config = dict(
    crop_scale_min=1,
    init='trunc_normal_002',
    momentum=0.85,
)
Rows from block 12 of a small image classifier, named by matrix and row number. Rows with one number belong to one channel. Each number is 500 + 25 x the weight over its row's rms, rounded and kept within 0 to 999. All counts start at 0. Numbers have three digits each. After the name is the row's rms in percent of the matrix's.
After each channel's rows are labels from the 100 images, of 14976, where the channel reaches its highest value: "responds to" is what is common among them; "peak on" is the class under the peak. Only what is clearly more common there than usual is listed. The data: small renderings of single solids in any pose.
# convs0: first 3x3 conv (model.blocks.12.convs.0.weight, 256x256x3x3, each kernel summed), inputs 0-255
# convs1: second 3x3 conv (model.blocks.12.convs.1.weight, 256x256x3x3, transposed, each kernel summed), outputs 0-255

convs0.106 087:473476469485519489520503495491454504517511489495493463484505452460507532498463496465483540531522510481489452522460480508478533483509495519496507488511528483515504516514449482509477516501508435510513466496492505466499488519525497449505504556499517494494480481501488489483511513500510533506503518493503513501500470505477492502444515491483446561480491502493569470535512502524502485487470512489468467494523466489487508485474487483498517456477497509460462459482478506471514507529520526535495512496499488480432536533479501545484511494470530605483489514463456496504527478535495518508481507460499502492500484478476517470460478488504505497496537436475536503510526496502489455477527479463486510472525491447514532484493511525476469453520481523468499512510485493483497500492490425
convs1.106 102:546491499536475464496525481511530514495520483504548503521526547493531446500503476521479476520532550499475499517535537474489485500489522473472496523530497494456510488497498489522504541504501515497519520497491485527553457519466485532502477472557513565531509517509507499509516475499506498518490416512501512552544531525563482516466488446481519510522504457504533520467530530468504503497494493533501486521492519504497494490492460484539463506498503543487521482472503467523534528513506478501479479496508544525519508524491509515491458542523494526517498455494501498543489494487477447511516504532504501524485515506469456515502509517500492447513511487487496493465473505490523528491517478501424502475537492528480542470515534431496493533486530488505491483532504464493464505505501518
responds to: octahedron; cube
peak on: solid

convs0.40 089:502506513498529506474487490509540485491529455473532548521460454530513463536480496519507483534552533527440532495503494510495531502480520497533454480510448459486507510431487471470483503501499528479461469472488496500473496478504466494479479452517477475548487535490510496476519501542447500472503481518446517505498493473496457508496488484481514525521512524491479528510494464481476482525501496514500540485483522506503495537483544478511492533486539514508517503486454521516490493475477504528494517511495496519459501523511487502526496516479549432534498496500488471490472489519550511503488486502500499481486494460492517492422468491508520467518475513492487512495494518540509463501511525488519497460534494539488484515506452469474514540537521465452492501490533488541474522443462481
convs1.40 097:486498476494525490458519497524556487467543491520504487471494534499497481488521488506491519508505481523515516450523508476506486490472478502486507498547516564552495517482503526477451505520499510507460488507482488493502473499442522512452491506538491455524515453507493518460487515492498469461505485497515552481469493490531515525476506483509541492518526489517496484509432503467532499480495522501508531499497504505498505490489500460523501509516483493441562502489518512475493473452530493500492472470501462555499488473478520566504563486535496517520461483493509467468510498516501579487515504487463509497489470493522499526504498475532476554489490519447546492493499516492498427524502455526514534503521490499526505511467488560524536515500506507530503483483520500509475475489535482
responds to: tube
peak on: solid

convs0.34 078:477510477498542508506466469524546504481503498518521531498523516563499529523442504517531515493501534477502516504443531489463537516487503528518477493487449434528556516463500502499489487525478550493526491489523497463468511507497479538497479457494546472522450520502493488554501517516520501482501503471509509484476469428491542522530501489528490555524523490507494493521484463512470517521513512461496524452491536506490521486491554493525552482504505538474531452509529535520515505487537542498501533469484517493482494508514556481486469486451516471457522461518476471502508523498510512487494501481508508520484511530502528495461536501505535506497536512477492502536493502542484503516487519491495473528486528486501494462485491428502534494511510479483491499499511472535487478526492504
convs1.34 091:526453445504493498519530499503494495458517509512483468496484495513494490523489530501512515496504478505491480530486465485426539480546456484470496500535521557501496470490485535497512542462486496499480501518466519479492523524465492495490500506523503481561500452521480503456470556480496494517464485534517454521483461521513514488429498515473523522508482500496503509515479537510502491503511487516480538522511468514513506517509534434498474525481524507425485486440472488529496467459485501476519481466495508515475505511484486498490520452496507508519473536480502472502498492531512459497489511497498492511524500502459459500487524527500494489466498556465577514489520469454526474495515495506479500485459504505500526521492507566476536523492480511506515501496547490530470494507516445
responds to: tube; hexagonal prism
peak on: solid

convs0.241 090:491523553483508488506494488489481518480493499465439443483539455500496526530427504518487504516496508479535483518456457507493494515475500523474470485512455489514540519517481498450525498532510502503503498518476497473470514501508510496522491467527484484499504500509493532495471523464475506489507471495531518553478485477466477477518506492531534502466496461506494520454497491483503532521544529515497492500475436520482528495531519509474491516524488503450487472503531514498505508491498518473513496499467585522481482504483502501491482491512531472556555521474500539506508514469484518488503460507492546556508500498514502498547471517520572557495495470498503508451526530594536528504523496506512500527513511515478551510510514497467497491499504482526522521500489517503472525485506487
convs1.241 105:498473492454479498531496536497528484504504541493548486449473541502516459542500508465508497488514477505485542500440503507499542480504495471480499489529476536524514502476517480503499481526473482507488539488464508468473532530456577521569528491500506493480514495462524508508528513509532467498522500529556495466519457475510488483483512515485500477549519467508476513521531493495483537482507545500455497505489501497472504471478478484469530510488469482502537527479481484532510465514483534492486513491506461491510486446515524473576500473485508522542483518484505496493489550526529472508485489482487491467466514427502532498519478508526485479489513460480508491488489495525492493515456520505504506502510485460514469545523477535532516503483496519496485527477509481547542480542535474
responds to: cone
peak on: solid

convs0.33 120:513488521499518494519454465490502504488506482534503475508502481510553494489474506514496517489464515450410530511539430509518480510494535499490482513513555508494468483519485473526476493481474444498481476476492494470468497496515521470517507495507516480489448512510514529515495493497496493474504512480469498507538504499499462507502504462527488480496467483496519475486506487487492471489480517511495450489507491512495529486467502473503494475504467502469531505450468491479498507508554489512515514513472488464475496499489452552571484471455487500488539473494492489456488477464501482499472470488511513561507469500514490485474473506482521502447514496507523539475479527518485463483476527532406453503506468494446478470503507523514463498471449490474485483488515470486457491459481493
convs1.33 087:477492524513502501492470498521481521488557507447473511488530513528514528532512536516449493500499472481518514505476475482466507516494490511467510510528523504501526540513456525487523521490521527465513512510506519527497463504517486499583484557507492491554475487515523524494457513482503492451499488508474525451511511489484503494497462544531570505470537516488498489471508566528503501485517496514511524512514505494512523551502557484487507494509488510534501506508519546520491530481549506521532522510492504484474498521529487496463504484493488495525501515501494516552538492563535503543514421517519513477480502456516497473498561469511506470499501481491532551498515555482544500477524536504517513520473529492531484477495498481479498488507545484463508498493539540494527514488504513
responds to: star block
peak on: solid

convs0.32 106:464543525483540477477498497507492507533513521487479494511416488484472467476516475530483508527507539480384484494541533507534493497489448519500485489490497470500520522530532472529489492536524528460512512462507501516487487517476564478507514554514518493510492506501511492491474467477496471487501527493488508492528534509500459487524497498514526523486509490511454528508538498493514474512449504476500548530502486548499518477474498496501499473451477484509507522478485443497483506468496500458486491512455473479513446499481514464458491505472500493506490479487502497504506519479519506505482498478504501511501492548519511454537481496524511451497500510506495504490531483483529454493476525479426523522504505488522502512489499486498492495495515500549483476525509507542487526405499519
convs1.32 084:507483511523502495495496513481492506534486487511493518564519486456495511535461464503476496509502458492515512469467490506505514558521491505477518481492507519541510514502438486456479476490509507543472481474494451489488488510523538490515486514571512481461525471466508488565507496514470503437503496512466467452466478497528495527529472541505551478493516524496481548490481525454469508500473484507511526491492544473494503531504478509488462464507501484566485532487524524502453498511479500520536510538491509543490494514517521488504495495547486497480472521547484496517472518490476521536495493486492525503491515463523521489491541441480505517509484458512490482483484516461539489490455496504497461506488480450457507538531513524537490478495496515525516484464461490476510493512522553
responds to: star block
peak on: solid

convs0.165 092:478495515433551477463507471530473504495490521500511554530522464504514509456477499492470500517493508521454477501544493538488501538508491499525543488492502502544500540541474503515495510490479502442461495460480510497508521508548523448495505540513497499506529510515477550502490455518465465458502505498475500544509525459482486475496488502487441436469521491508452481503537458494516479513466503507503516491516481492508482512528506509507507502517493492525509553501507499525498515461484455483489467498457458502496501506505431466554481503466507502518488529468532502487540522481482492477497484486521461522485510471507481459544442497468452490524472503526523508522477498540525494536482546505465513490497517477498503533495480512475516490484517485445481515486473492527475492484482491
convs1.165 102:484524507493527514459495473500466514493520485470456506483489521513467522433535495500527532499483494483493488474529517516497469525418485489472528491474493464493500512525501465510539500528555499494496521481552467501511440537508482484529490491543494501451530476501522481497444441499538499494511513510501497516491488499506428531488500522495472505470488484535523508502483453497473532454498508535553494499513530449503470480499497494424526509464467500512475513515503530530498471526504501479504482509484526506481525491473508474548526504511486484503507443522502506530527485517529511527476497521482497469466519481547496514497588491459513505501482454456522508509494522482501450467484496486494510485533517489489502512498498520518493480525485504509527525458510506470531489509508492
responds to: cylinder; wedge
peak on: solid

convs0.190 084:500507467498465523489471512473509498475548518504468522492461511497521475528462496542502475497493499503500457508469462514502466485474499480465480499524503472515534514466548499440487510501469488474528527449499475491505515514453523479491538495491474532484543518497493478468542494512462532493500546444486517481505534486491487489553497500480521522486499484495482488457502492520484514550479506527503503460479498520503490482508537471484541481532467483489505499524505493490493500468494454507491497513487483447506472515477488527506509515464518448530471453535509484511495483486515530481503473446483504470513517495453447499459513538492527502500445558494507506503491517498556526501447520503495488523496505508452512470455428467509469497472497513502504572489497495470502512473511491
convs1.190 075:486484447494466507461501500494524547472441503467491508498475440508501537462484459496516472465512490488508455485523542515466460439529503513440459495510517495508504501471464514515493470510541493509488519519495502516478484553500485503486459490528540433555510471512511525479458532501531525474503526539478495523467490487525513494487473507493499501472502495527520489504495475494439496495496501522477511458465523478519485509501531499493511489518519491503518494470495537509502471481466534464467510461473556464499510494500532512515507523528516503493487467513477560525497511533456466517537414532541525532482522468496513504490460528516499513476525518494498549472487502490503496507508500512540532492535503508486495486528473496485464490513511496533503516482522502501513490455525496
responds to: cylinder; tube
peak on: solid

convs0.88 112:478503511486519534532490474491521535514513533497486532496525527509496521469520443517472521526498506535512501485469543520511503482481439514517541474508495496494497507477509529548497485503516530515476502520520477499614497491489483496503503478518493501477476489496503472457530485489471513543499497504513514496560492549517500497514459532483446472489470500512498512520500473519499491522557525503494507520493521503474494482504514510513516488515506543532472485511482505504529502467516486566482457517461530558506535540529546510524542510535501528519482492481496505493513537495512496472510517534490516505451510515503548523443492539492428551521520506498492521484505493524506515546467479499536468501548555503524495505520517498517508527488543487545503515501546506498488512489511497
convs1.88 097:496519513481496510511499521510478477484472548538477450510479433477467498500495517476550506484497475515487498481470479472566521504500504504493503488517473521446477510497464509518489511486477497430518503467475540500479484476521477483476482467512481507458501481485497503489511502494530478454490474487464445469494494487446488519472489478507490506505499491487500444466489516493499514451488502467476471507493476464487470425494503515473474506456522520491572528502502473472469471532501502539508511532482507490498483493492518466455439485442501496493484480485488499506466523534490480493516500483505518451476509513512520500527511524474483487507499558511506445509498470498484518467501485508544469493508519482496534507506508572528502457532477504465462506508506544497506522459469497
responds to: star block
peak on: solid

convs0.26 104:468516478489499491552532476504483514504499498518496512504493471506464482469525479538500490482504505495495489494543499496493479524496466457496502520519507472465507497538520498523481479509481500478463483515484522506443476494467517526509493557505487486524532468478477498456583483498512511494504495491515497526447504490520470560499491515502533543502490475490525536504527493473480513483510503484471500548543495501507506509513456552488489516508517466447502505488483491472522501440450506497477494456494500518538521465476573512530481473486528493544492468496507459482521510517486498448434487501454460462526513511492490475504509470492487512507491545477499504510529478491483489497501568489467474515485488485482527490453493449538483534510453517550507553490511501506505496461505484
convs1.26 096:521481508523489501517517508473546511500478457506503508507497475473496511499463476494461512496548480500470523540500545537496563487555520513526503485499507505480513476505479510489503500497494507467499497520489448538492557513533482490496454522519491541473485503479530460562504512534530502494496509477536541485503473488483500464519566525509561485483526525496512518482506508516506534475500478497503503491506488523511495539518487512479509481485512516482467471476467490465523565498534537498474526514504488470513440491474477482534512482473491499502510535497510499477509493477564494488469457564500465506472490481499528506461458536533481561496484532464475540458444489507520485497523520531540431521514502527487507509516483519470511530493500485515492477469474480487495491500486503
responds to: cone
peak on: solid

convs0.8 090:492494473501509481461519487518482525504476497453505518485452519457527462500489533519521468499524511508460486496502513497530493498501497486501472508473480485513486529519535493478484506517503517500467496473518483494496523483466478488513489523504463493468490482473498470488480475527485492519502490480512516472487522468499486555538504459508567492517532470493493491533473468460494479516469506505507538486492514488491508503453546511507517512500504472538472540511532490492461505501536495511490507488449438477493462481525510544501475523462453463517512460477488491466487493513507521533466519499434444483558509528473475466552463494501506524478480544518480489473505508505483532481493542462439497509512498540504465518496458528489512475488445464523480520508496501502511520415519540
convs1.8 087:484488469463487474494492490491511429470474503522481506526518419500473497515566465529520521505469485526503545480512526466511498506508464500510524463541499490563491529504468508521471493496481497470520491508499492481450510514508478514515486501525503502487517470527470480508514493492462522484468485496486465424451513498513540481527525539537477458501468500501482471490493438518497516470486523515486527491472485481546521489518478493510456478482512506521507477517530476484504538456491506469478484499516486527511467527549520530494531509520479535504498478514471510539490515521504584476507469466503509508485489493521513518492532477511525515499500501520525476504484493509473461526522494528489499490499506479478520548472463508492512477459505468500480546497441508514436518501520526
responds to: cylinder
peak on: solid

convs0.14 100:502512503464560501515494470489509512479515469523552516484457569509537506496501518512501449499503545486496467491466444516487504511436499505519492524519467461453495515503483473503479533503511556492506497491499525504516515482508438477518495448497514485528517503505499501522504503542507516477501452498517495530462483529517486489518478494498443474521447465495494470553469513511520494484486528502487480505480449472546489513487499505530506495481479491495550510477531467519522504443472503500533495485526495471488533482502565465537492485483517451527497502501509487517496482493505495501479493522490553466561515496504497481470492467450505503521510508497509507489509479509462504470469523493498497513546492497452499486461485459461487504494519466457504527468485495489505465559531505
convs1.14 088:543507502490493548525478510517528501509462488520533519488507509497507509511416489525482509497506487512511518524470525505543539515533504477531425489507477469474503513486464515500513486496522502519492494508478510501487496476533448491461469524462500521460463500506511478490465469555466502515502498492461505547496511451440490489477525500497499508490506515518551504488530513518488521497508510499527509476483495492493507499507483506490470501464483469483448527482484522530462535522486493508494491484495536467496504515503451500522484475502526455537491532481489472512477490523639478485507484490493491519491479507490501537471506515518490536502486544472469514483532491514493524522472542538537463486498489491508512483513467498559483532480484496525480475533471488486465467500508476
responds to: cone
peak on: solid

convs0.199 112:507513536515451475509472507504512507511544489525477450530501509517476511515510517493515494530519543465514502509539426503515480465512507510570517535511525491490483520516474444515512498500473504507509478514514501528481504502538553463501507536508526504504511511503496491574468491500502465461503477471496516488510532476510500499456517498539510524454543506518505505501516506532506492502500473483490499463518530512504514495502424493484461522506490501494514525490495533501475503501518485515460473524479500543492505510473502506535499498490511441516535508551502501520506446505495518457478491516446520527458488526455503488544509505478547540507481472471501520562528526502467508509449489496497494487498501444427491465475491500514512526491509550550490486487512487482511500527462476
convs1.199 086:490488517509459518491498475533468501539450515557479510448546536519550483517505474501470488507488421506546482513478465508499494503457514510420459477510500552546469536497514490512491496514464506534487526496483523496442452486502473496479518464524485509529483498490500488461470484543525500467517524512509510504469487489478508520507498511500541467479528504528479496506517556520505521519477511510502483483465508481515471549468473523477531513514485474457487527508495492482505462513478490504516527498531529471504513505499471499499496479458510463495492502512525486498511516540497547504487465503507511430467494478493518506500512468509506483519504456517553522462532528487480508475537499498454487489518479523497547472527505516497538470497483473495507482513528508506563476518514528
responds to: octahedron
peak on: solid

convs0.128 101:494530506523498523463510538452518502504492502489484516516452469487502509458517503533514506495489474530491494497539522498527517536486508538492501507484471493521510448502552468449454504470551515511498504514498479498514556521460512546514580464492518494524520491506500489447481490509484524499502498509458514496453474548478482491529507517497474467540521499484512447475443528510497521522483512500530496474503439502518486514485543509494503481475489481527493520546550484498479512512505535463526518502453545539505517518494512467480490480527497520537487466541517507500459490501472511470526503525503519518526517524511463471504549529467478473504457505499505504472540539515479559513542549523550478510504501497513524493506498455506533498506511510490488472527482510497484526500494503
convs1.128 124:477436475479487562481487524484545494499471524458547496513503471452481528488487538471501511482518501497481523509472516483517500480564553503506500482504533512485506484510513524494495509514455498467480499472475526555491535459463514449498436517512506516525472527515513519516484528501499484488550498492475464457507506461515518461459561522514521500518518495516488504498526463469486514531511491440469512501490524478494494491502492500536453490465497476533520512463496459499484445513476467485488490524525501488515521504470447500475517495516514510498505533500473461518507518470508482508530453512503481487497487447428526522515467459508478530488509502494463507472468485521507478537456495513529504532493499528494482499527476523494499487443491498502485503518464455504503502485509487
responds to: cone
peak on: solid

convs0.16 126:475468492509468500489478456495519493476499486517559499502502469506567487495483467491510500469508484424447502469483519494505462500493502496493520488498518477486467475508487499486526492528466515514521472490496515441512485515460525524514488476525508528485463498503511469521441468473497467522504527499496500478444472491501476495516540501505533485490490533504575490497491487453500495498485538477517466464504587500509491486468551543534453512491521470528509513511506497512525510516518503539516507469475456538471459512484541488477501518472507463546523487498468492520518526505459505496447462517535490501515465484501567487492475472538496494517527556510498502495514487505532486498504492501442481504520511503512499516486478523485547519498529501475497473499483491509498470460517484
convs1.16 108:481537485474522513489457536486511464463485523524504506483498458484440542469539519488508480493506487505542506501510482458487488489500520472493483439515528502550526546511484522481477548484504467482472495519508481493423538494497492520516505514506497458489518483516496533516555526521495512463518515468515527486456481481565477487516485466509524523505493490485473448453481494503477518494480512524484525494509455520504535517485527455485516494509510516489509476501488509483500502506546489479516490471491472467502464495516525478501511472540474509467464472501505516494492508562490538470484504534499541478482531538482493497504493497540522532440492549488509504458526505489517448468501503517514501492431517481494502471489487491464497444513473490507480526468497556524477507522515493
responds to: tube; cylinder
peak on: solid

convs0.10 098:486528466495465522530546529508487486532489527476496419493520497516459521483499516515500497519524524499539533527508527487474513484514475479474462464468466501542512518480510472528522525577500507467502481518518499522507510468501496503528473479521515520508537486501494529478527527476463497508502503504477503485557501500535480514497539477524484483467539469520525510500518499490478471521518449534476527465492542518490497494473490512486505521464507502479516502549516503504506505512521471471498486525582464463501500487523531509514475434492506510450514525501512458472511512512517509467507518496470493507462474517499492544495507486464541498480523427485514513501495525477477508468462533504536543512503498496451539503495508495505475494514483488457463483523520495474505540570484505
convs1.10 083:487475495458507535465502505498519546483493538573499486452492450487534448503499504498545476498502518507507474513501473523469520490464455513544522499525485532550509504505517475479473482486468498518519494528491502485495496500510496490489518517465485510504497467495491493467477490529505500487484519514512520497446460492500527500531502517473479502482506505499498501483529434513508542540484544462459474480492510497476516493494480504514530505466506469451495496486504520483485564510444505505511491449495528475500503469563496500573497516474551463504475505469499471512493489523523482486510468508489500481520514455490502477501465533475513474507488458517498509459515461491467495526489478467485503503529502547500480487514489536493439534419534496484484501514552508508477508522543498
responds to: cone
peak on: solid

convs0.218 109:500496486486495488476508553527514505566496483490506479458415487508493453482515520460468475524504492501469466517503452524512487474516507518489517479497488500515497499491489516509512529522509465481485502450519475495490475539534509504492470479508487527474510527503494519415480514514501528527502481511477517489459540507484473496549512537523494487514520505480467543507463543443478480465494484505517483563519512514515532517488497530493485509538493542512494505462472508478519508463513513514513490487500511454498526463405503526519512490426502498508474493495515505523529494499529510473514445511494527518458508509511516476502449504538525467516495536464496500501504491499475462506535559514483474489492497485524517489511518467532477507525558487502497507495478508500498498453496513
convs1.218 067:505486518501497488514489456496474506489513499500489494559559498527470555530532483500509503514492480510524551490532536495458525524491505496524516506499524459465517507477534490511520503505532515505503520510520509528515556482476451474484503481498477506511507509477514539439526488469470490484525502520540473514528511543517479508462459493497529491504512513523516521508453478513485536479460508494493507498479469475521496487505469504518477499517566510533500476546502526476474425475497537474489514533515484538505501539467544486499524485462496534495531484495483531474512491566477479501478463521491514470471512528532534498503496489460494478492517491519485489485506538453531516495546493535457565500508503504513422504505493512437509505504480505492512488523476477488472473497464490
responds to: star block
peak on: solid

convs0.92 096:529472511460528497533479473520523515517478481514466532486476458553551507502467508497504450501517523510490475492511486520514516499506493545503482518519509467494534502480476470501489474474524547520488509457489487503507552520516508480501471494526525486477487511499506480512455479564492501461504478537496503480508498510496486509501479521460512500482495501520467506552480520525502497492475507487479523509493452488509494546471461524492510475566481463507554561491468511475463504485442505502525507514483498471477532505473518454504520490492513503541535486499499518525505507495524498503485490507451511514499542520495487464484454508481511454514471426508516464469508518521511479491545551514467472480501522485458464534497488457514496543519540516527504467512460498444511495459474479
convs1.92 140:488488476490524476515494430497515483509486535457510513490484564475526486527480472491428521503505520494449548479504526472475484517512524492515507529507529472451482490466507539479470457519509452471488451456500507494527434461520482505493527520472469491546467495503479495480525499493466444544524479490513489456522528499447491483472494488487529486532496488521504493519511531520518492492505497464517480513515461513501520532499537466505486510484501470540470504432509474466481473522509495500483476516469495510474494466503463444507495464514481509487498475485474531483497527507496523525511505485510500512467505479548477533465525488485488477494499504507482520554470522479475471558462472526518492498486458486511505530506494528503502528461513510458509496546498523492529504484486508
responds to: octahedron
peak on: solid

convs0.242 084:504528471527493472500489511442493538494507469500517473507516497485475475489450497494506479451538521530480519535528549497449476484460479478470482498495474455514457494545499528482534504479489494517486489495513501492466477526439521449482492489518490488493482496502489502494472551475496500475502482480476512466511504495507491484481543506496482522484483452520533492482494488493489480490434499489454481449498525506520486511518511500486477506495518481470473513520484504527556499481537547469488503488470479479515489503505467529511465503501469529523508484471502508446530462480534501512510431499453485526544470483490502458481480489481508480501513542477486536469525527532484509515494543498480471488498507473429544472526487449499508512483460480525494439493472492547497493465490498
convs1.242 071:503487519527536487495490478503497490530573559484457514487506471460556524469509506485491533500496420482503522471504495485534504546522444504505540474491533523515491513503473499503447529499528485461526491493470481499505555521466485529574544517500467489504514502466558525501499456507530491513527547483513541539498495526505499514526483530467515498490532486467502532502509535511471539476500484551484493508508496467509516523467529484504540497482539502528535506460547492530495511484491515556577466515526493508493478508476521475506546517497496486490499501491534499535520518543488492504514531500500489467489480472505511492502493498508494504509502506520495519551514502469507510521494512497531520499512510525510458491474501527482538463544477485514525502483536488510480494476502525
responds to: star block
peak on: solid

convs0.149 094:481477460481537499467499458511514494531496497503467506543491515509447511451493530600478570452478536530459510492503488493512517528511509509515496502501470478480537500487497500495483483513509488495469501479484474487521514478477483480522502475517491464495455490499490487501507501465525493486502495512477499502496489550506509502515469516496501478478519473510472474518533524498526493532461481512484499464522456495544506513475476520498461485474486481532527499474507479489461508464556499504495503542523445464486501503522511552546538446479496481527454476506485451506497463481521491525505486505480505466554520503500466486445458510472583510501517489501484510513499523494486478480469513494513512497482528533446500497459470500499469490526478503463474499514510482497538542474484471
convs1.149 089:480488522476510533500486521496520497485475498449531498457506482451501502542484508534515528523458497487524498559476451564547518496542439499510466484506510483518498510502456501503457531516495499500514485492486469505491466518487485522517543525527506513459534496493454495462481488537469537460497505485523545521493462501502487482530520519488479504502502535489498511482521480527475496522539544505462520512499485531507509509472462518558494475510439501557481518482503504487513547536517508493516516447481519478498540468590471519523491465520504512528464528465492493467550505487571510476520489504472496509493489493520502523518497491519518547499488520499479500472509493489461524514491534501525506512493512484488561467490468504521501495495533507532496494499481481491481516505515503
responds to: cone
peak on: solid

convs0.228 120:521509505502510511479486504519517535525501512535458475485500487497497496469488492497491493467499488507430470494534480519485447486490499507475508550531554448489440472541512515499477528485501485451490494487462499493491489496506493490504495483522500549485484518501505500497478485498529536503502514458502507533486529452471466527516509519543500480470473468488546475501486423517476505520533575521518493466500521498495496497488492497518505512477495507483530509468477558481509503477509498537539492514461509495513498519473497501517455494461477477523483469539521489497509490485515504511477456515509459558545533470526502452471466513518470519489524535508485545478526516487470512525504545529438512532510496500499398496510498482473475521492500499512489520514503502507503490491505547
convs1.228 114:510496542459540484491493477496459521501485484481439480518488533494476477545506518513486488499504509519521497499493435510539500505529493490530508489464527497511526532478443526517499491499491504464526483518526492494511446564516472481545459512511466485515532473516517532504515486503512538435498536494473505473497466503464473514487465514538554521473515511500513484468473503518555492458505516503526449498484478516514539507495524503471509494492509483480475478506527552493499535548482503484523519485502491482511504490515521547489481466478457489460475491506494496491525497569502528536529528494495542452478490493551515501523556514472491437493479533504522497498513522498552489461515516486471515506503504483512505532521510489489484460510502511477488517463534557485506487519502472
responds to: star block
peak on: solid

convs0.114 103:488501456496537495495534507473494466522506498518498437504490482511511486497486476453485490498519470503484452473488480506478521486506520519458495493511468485447510502523525441531456532542500499524447491487487523483513524499516529474512526496490487515523495556510514445490490520505525484462506433462468505516474459519494495494480508534518452539486453474508486445485480532521472466500511498517498509423502486496496508453500449519482529486493494512442463515500470511488461511516528453527459514486469484481485481480494511528465525494484489456461533475498495529551477471516489521516473486495466524496503507476477461473504466485497554463506480482467503489497479505462477514493472506522489499472537505539490518523527472492513492504521540491516497502504498496461489486482483447
convs1.114 097:515500477531471475512480470488497499527524496509532512528505481471504496458454495482483502562466547475519488481485508456484511499537501468542506497534528524517517498512457514502461468489498503446495524483521518512496498525517450480485491511502493520544486535479475481478517516530540486509504519494512483507479492546496484525500545480529505482507525497509497532513501525525521526506527512503486479491487540508499532542497478523481457481512504461481471526485500496517503537497421489530501492489491550499482463553473485492456516515495484524485527508486482530509473475475465484495497526531488510505514466472546534468490547462474496486509508515493532504497489538523523500539434499477493461496497439512476439506472464519520495490537447506495490509504577521472559482492481512
responds to: octahedron; cube
peak on: solid

convs0.162 105:507479496516486526525481554520502479536519481497478484489506499495510496486518522561524552475471559490531477523502505496497542502496545520529527485517513485480508533471501498503504469521523488544501529518502496544465487493537456503466535509503489497519506482505501475548483564480527501514496503467494507494564500504508478527450536500503512540494511517504504523494531532507492469529493513509459494477524536482522505506489473511503503486490508525498536482546489504475520495507519513486479517561529530513506454516478470526486557495536524490450497508507484475502502490555494499482506522543442521533526514498485484558504554512521499493519479498453501511502474528484474443524503484524530510507484505479444560470507500496529526492552495497484546468538523471506492536459500524
convs1.162 112:494460508480500496486507515498467478506480523509446486495520491445483548553470489496527476486492471493545474512459446504493479497520505484453469497427483545510515485504474524514485511484461538506502517495463531480453527455491521487505453511507505529564513509510500500474504521511516513480512509491462472481472448470517493508518489517494508481494482507493494499539506494482516538477450483456453488498497523478507475466519443518470534513465471538457521461464503538480527445510497512470503492483501496429497490474509497528518418508478461506478495524548491488530497515494461487504513454486510508460500494492483500502486485473514506474495508484529462482489505460521489510484505471483475515505500485504495533520497526550491483480478523512500509498462507518475512533483470546
responds to: octahedron; jack
peak on: solid

convs0.115 093:446489467507483483515473523500513475498488468523492477508462471526503483524435488496478496523523466489430430513493481510498497513522552505490527515517543480473516513493500467461524507498484469539529496513512530513527486488515486527484489557485510516488514495507511485537509521509488510495506465534489517533478494495514489495462460513519532502526520525528534478492500508513501505489492540485516513493495514501526511477485440502491526487566509460464487526467489507507545505504484488544459514484488492485501513512478477475517494508554505464482482510480502525544501508493534528514454497504523492521472501501519491457586485507517550472528541499493485521499507524458499470513521462529478494533476468489518437504532467462525541488483522488507489542557489499466502493459513457
convs1.115 085:501484501517450500477486478499495482524470488475504493504491565521502468508467495497490461495494452503537516475519498456510498496497528472488501516538534501490504499521495485513468496492427496510517495478490484479474447497499520549464514533498485478541498509500484503473491493458525534492482510470503497533516539542495498497483510461511513490481504476492507523501475526453565477509482452488517533518489484529490499536503509482488476564538495445552461498497477495510522494543539471540472524531493518487478485487527492480480490495482500496512551488546503544481489526456443501529476483515497521512463487558467487501471496480525518510495545554498491467469483534492496492475471488491447473473481483482479523499491538520484525513463477511497459471529534505474552457499484495
responds to: octahedron
peak on: solid